Rows from block 6 of the image encoder of a small contrastive image-text model, named by matrix and row number. Rows with one number belong to one neuron. Each number is 128 + 24 x the weight over its row's rms, rounded and kept within 0 to 255. All counts start at 0. Numbers have three digits each.
After each neuron's rows are labels from the 100 images, of 14848, where the neuron reaches its highest value: "responds to" is what is common among them; "colour at peak" is the nearest of a few named colours to the mean colour under the peak. Only what is clearly more common there than usual is listed. The data: rendered rooms with furniture.
# fc1: MLP up (encoder.blocks.6.mlp.fc1.weight, 960x320), inputs 256-319
# fc2: MLP down (encoder.blocks.6.mlp.fc2.weight, 320x960, transposed), outputs 256-319

fc1.364:139108129106136136144149121118047132147079130115134120098138158128091117089094158149139141160128130131134123159135145104113155081124154140109151151127109112127118144117140132116096150099126092
fc2.364:130136108133075149140137103144101150096129090098142149141127108146132109137136074136158109109173138159146120098154192137174149126121100134157124136117131114116150151133086146106122143127142146
responds to: grey walls
colour at peak: grey

fc1.289:122115118116120122150106131114112141132099136084120118122140137105058133105076137169150141123105078133100132141102140160121141124158175144081115125124114107127120116118092139112130128095142109
fc2.289:169117156127110129140121073159114121100103110103133155135099136132113105122125081109137102119141118139158140089114141151105110105100117141158091107175126132154154119107089099136172124135160117
responds to: orange walls; lamp; umbrella
colour at peak: grey

fc1.618:147157120152100164130109138099108112112150157114091122120163084157130124162123147133083123123126121110105116174117124141166131142160144166102121085114115154183165097094147066107108090152110114
fc2.618:153120126147118148118109112107104127091154099136134157146157126169144126144146130139122157108155139155154109117150092147108125148143102117171162141167155106166173137135148092122142109135077095
responds to: red walls
colour at peak: black

fc1.655:140127097132128139143140156113094088107097153118125115135157128128100103045106111165116134159103111125106148162096155111117112147138163139074129127102128053127090110150134128124079136105103163
fc2.655:139134142117163152110114098130095138133136121120142134150143150135119105149156108160124130123119121123122118153149102175107139070122154131110152136159102120115138124107138143094129166133147128
responds to: pink walls
colour at peak: grey

fc1.133:149078124109125125126178140106139136122168134155098106151125129135080121102143127117118113108129116129128192101098141107154104121109103157098110138064109126125136105126166129121126125109133135
fc2.133:154101120130145132135092078126118126087159100145089121174098105169104147168148102128113134127170161155156154133108158136123151133139102101109137141136110135101151160129079120134155118145094151
responds to: red walls
colour at peak: brown

fc1.65:075146119151136116145153122116137101153113134102112108106137154112118151115071158096101147132114104148136179132081125113147147103144152159145139109134095104134109079119163110125097140091136121
fc2.65:151124139119150122076090151127129147124137143118112125149129175143132156106128111069108101158143102118123167134088142128113141126120125141156136148153103080112110199151151149104134153132146128
responds to: teal walls
colour at peak: grey

fc1.76:148166106150144122114136142123118134149123092070128146133163133128131124146123136091118109156098109103109143094107165104179128143131125106129124103143133109158100109108148177101115158120126114
fc2.76:157100150121123139138115078146155166110149116122139141141108130129141075161146104142179088127173154143146090154156114166152123139080067132163121149149172155153127140110129146141145126139093142
responds to: brown walls
colour at peak: grey

fc1.357:084100123141080127115179186102099100116153112159109104159138156124090148115124125170103130109135102096122145140146121074135120193130127113130116134123122122111150064179157118142136118118105127
fc2.357:136083119142173152130114151151119103101190103141100119171124094135109073148157129170128138122140122134162136150089131167153165119159119134110141154139117130123120149121133111121141150138105132
responds to: red walls; pink walls
colour at peak: grey

fc1.176:131100102116193129162127124146155119184132129126134088118122141114080133097138135120113111104091107117143157108065151123167141130142155142112167136151137086144082068095120127153123101114143143
fc2.176:121097105110187110135146151139114154094188105170092153136112146139127114099122123136093143130159095098131144101095143135125105138122085106148142108150125106092136125127146132064103146125101087
responds to: window; teal walls; green walls
colour at peak: grey

fc1.752:090150116119118140134137143092118109106071143094130143118190147097092132083110148087118160104122125122173139128157117109125140131130173170129125109087155102127138095136152097101118113144127159
fc2.752:104122164111135148126069153136121126147110081116100118122092134106160164106116166123152104124134139096146117129218106134096117120131114100156098093126129133118125151122077127127121136126181146
responds to: orange walls
colour at peak: grey

fc1.693:115094177138137178122105154110128105122132122147105137119160150098084096071097158148120135169125096100098101143129141124111127171137145162081128148132111108092102110127127106138093153071156142
fc2.693:166159132135156164124116157134134134080135072110134108129108110131157105147099105149138121103111171107138107108176127163133143103119126107137125099114129134105106097149109123129111175121124149
responds to: pink walls
colour at peak: grey

fc1.681:102112146151116092101158149106105128158120139141133110153151138097108107079076147169114186133100085120142102162113124114175108137104136113102124146107108122112148136090169136094108115108123112
fc2.681:128134136121100127133065085111135128069120120132089118118081104137150124177139088154134102119115152170115101150152130116083083090117094131122141159113151153146110141131110131125152132153133114
responds to: brown walls
colour at peak: brown

fc1.515:100132114131138142074060107121111134168124183144120115104139138109113119109065145136082142139097122134116118116126153150139129100148171184118124105111094117099134146118122111109127139095140149
fc2.515:129114101132152088171050127134114126125166155125131133110118106149132124107178105137162136148145133125145115171118141157084137117127101139131129115128125116107125114098109135134110119131121080
responds to: red walls
colour at peak: black

fc1.657:099094131142141176136116107138104076121131125109109124119148083123102149117131181130109141124113095105114163131128133153133112104138144160100105108110090072135109117095104122089161131134116169
fc2.657:151079145119148133133162114174105138084149096116114180136103114142148121117146131117121114113168106119111127118123139147104114091116131149125118114158121096110141135117138146110125142122162130
responds to: green walls
colour at peak: green

fc1.663:099152124157133135095100169113166099147114174098100145088164132080088173114109162150132139135117119114096114105129122108149069142137128136083128104144089119090161139171102127133116167089110153
fc2.663:146092145124135108152110122127125133095125108155085144123142129148128143147153146112117166112149142111156135136130100166170125144116115116142118109165169127127154111116062114132121203138086115
responds to: window
colour at peak: brown

fc1.543:123152135105169160133169175115097141168131092097159140099168133109132159085152153087119146149107129133147160089115102081169145131119121125121107091129140130145128094129179165133124138110123144
fc2.543:164129163122146093121113094154135164117140165107147142155117125128124091158171129114133110100160125147134131139128141141171121112095085096155161135150147129147112160145064148145154143158100117
responds to: brown walls
colour at peak: grey

fc1.560:119140087081136129121121145150103090140104138098113081143152093107118172083124136116107136146099084082118156157142129137138120113135145125103136105114159083089068083144137111125128136062147152
fc2.560:110146092134054126155128160115126112095105154121168143110135125157131105137131110154113153087152128147135073123103134155118097117123155125122132145142134144156115128075123127133106120121123105
responds to: green walls
colour at peak: green

fc1.328:104122071139139151127127130126123120130092119135116142063108144100082133089103157103169132122160092116121119119152072101124106112139125135057128139092125064097101113126111133116130113076140125
fc2.328:143168126126093107140102131114121135068114116142098147153087123144153088140157085139166164106174176110121097147166126150076133111103129123096151117121145133130162203138113126133130143139120083
responds to: purple walls
colour at peak: brown

fc1.416:097167104115144151092123151149169144135128115116087144129145143146131130147116164120113126132133103101083127130142123108177092154118123123121097113111123166132093132154112121076141123115158117
fc2.416:132161132143153127109087139156149146058112103140160137150157125110140092124133097126137112095138137172131111098156121140126095157123125142142129158144146136117114144128102160097159125132074096
responds to: grey walls
colour at peak: grey

fc1.337:141121144138108189161112126083124121117134140147118096115133130136155160136069160105141151097121121136126087164111152112136110131139144134080104117084114112137146094120125109110159080129143081
fc2.337:135139121113093128159136089104127118071130192170116136118132096121119152146143115145138114090138164147152068089120130152156099126154135132110142150114127168136172162118174116094154104109104109
responds to: purple walls
colour at peak: purple

fc1.80:135134091168108125149116092117148136126113166139061126118144094152113165085123157153136146111149133087111155103163108120171091130126169128058152132089150083150149078149145136144139146082135139
fc2.80:152134160110130167135102125189097108084106116111145171127117122134097068106102096149155102097142115144139134081107138104115123129122106114145122146163127133117149162130099121104164127126099122
responds to: teal walls
colour at peak: white; pink

fc1.188:082124069151135125123104129129160103152100141126131131143163178083107157107120134120108101129108132119128106112123127094169123145175127126102113137079127095149128120128157134125139135099124164
fc2.188:135148107102113153150097061129122148090107095139119142137119146141135097119141102138153173089122131130130113156094118159120126106136155117133124095107128114128141162114125143109147127130175074
responds to: purple walls
colour at peak: purple

fc1.489:124181117131134128111133153102141163131103091090144125181173119112122148134138160094097089132083164138116153075094122085184150129113117133127155126117102126137126128136146157116108116156107133
fc2.489:169153136127128105138116089137155145123125095102134106133155128132150043154129136110124118139151155157153145153115146140145130114129059094179153149151157152135073141107089137136136137132100151
responds to: grey walls; brown walls
colour at peak: grey

fc1.381:113097118189149135154134074132117122171100129063134165120132125136136185109159119094132149128093109111164176109113147131134099085112132135119130133163161129125112115110116108131131134105146131
fc2.381:124076144108211143159123174124149148114167135151091150101121163158130143133121101149136120141144129091134124133125114129141092139135095123144123126132140128156147126108142118103100134127148108
responds to: green walls
colour at peak: green

fc1.197:097136133110171126145121134146124085110131131106126123107130100127127116125110151119132121116107118112134192138156134149115109113150166128120109112142118061155084089071115150137153095136123192
fc2.197:125109136114130159138136113168102112052138109134100164124106100131138130121156109119116116141171120112110152113134127179127123134123136122099129112172124107107117121106125140147139156127154155
responds to: green walls; window
colour at peak: green

fc1.612:127110162111118158089105134143114126159132137105104117126166144123082127104085155142091136128128098131135122137112150122188114137143136104121124121122094070121111140188160140125154101138096171
fc2.612:129144097122089078108134114143104147105143160108125160142099112138133152156163103152114139146121106164126124212122147146091107142118114106152138168138103127124116124118102126121159116126137083
responds to: brown walls
colour at peak: grey

fc1.380:110114103114181148133141158114139139179136146138120100109158165099073125090142137118126152114096099119144138104123114104136122136132139164140133123137095106131063104125116122140094140105134119
fc2.380:143145152127149102125141140116110139162171115143105110129139189142134091099139122115114094097106113104150094127127147131128108134124112146150134149167121102094125174164149174064130177122145048
responds to: teal walls
colour at peak: grey

fc1.378:156156151153092117092142129159155123146104129078108133090191132140144147123083129144080143135112089108099095127115151138160139149143151135127130075176142127094180104132177101081140145095114124
fc2.378:135115160136138144112165127144111147082111165154111169087119120150130122155124105124113075119190143109138109141183124170115141149122105138154141110202135105105169135119114124133130135131130141
responds to: window; ladder; flower; white walls
colour at peak: brown

fc1.307:195119116135096146121140103103135155123128152123129104132149094136112119142107172109115138125121131116069121149053160136147135138126136178126088092111092150167148143107135087122111077149137144
fc2.307:137144117133138111122115116107110144126155159133150150141139154171156147144134106130117133128169129137158108095162107145162126132147091096172160134161182117176162152103147091137142090130046097
responds to: teal walls; orange walls
colour at peak: black

fc1.513:123134137176117111119112126080114132162108141120102088160128140112126186107141114105119124086080124101164121131152128097142117112130151152151097113145162130096114090141133131143132134137121120
fc2.513:113098151076130118162119147114142142131096115139126134129059105124156094131120122139175119095150152130145115199150075109153112100135097099128095122116152144138131131078040096101132115121167149
responds to: orange walls
colour at peak: orange

fc1.738:103127108093171163138137152135146143165066135111114135094112149070111116138055138099144139148149093132072138127092116103156157122135152118132130093135126135135100128138142153104098122080154136
fc2.738:169143122140129152127119103145142153087148115118136128151136120130123066145181109119182128141146140165147138095131140151114106119129135134122142153140145115116111149133092152135158135141107111
responds to: teal walls
colour at peak: grey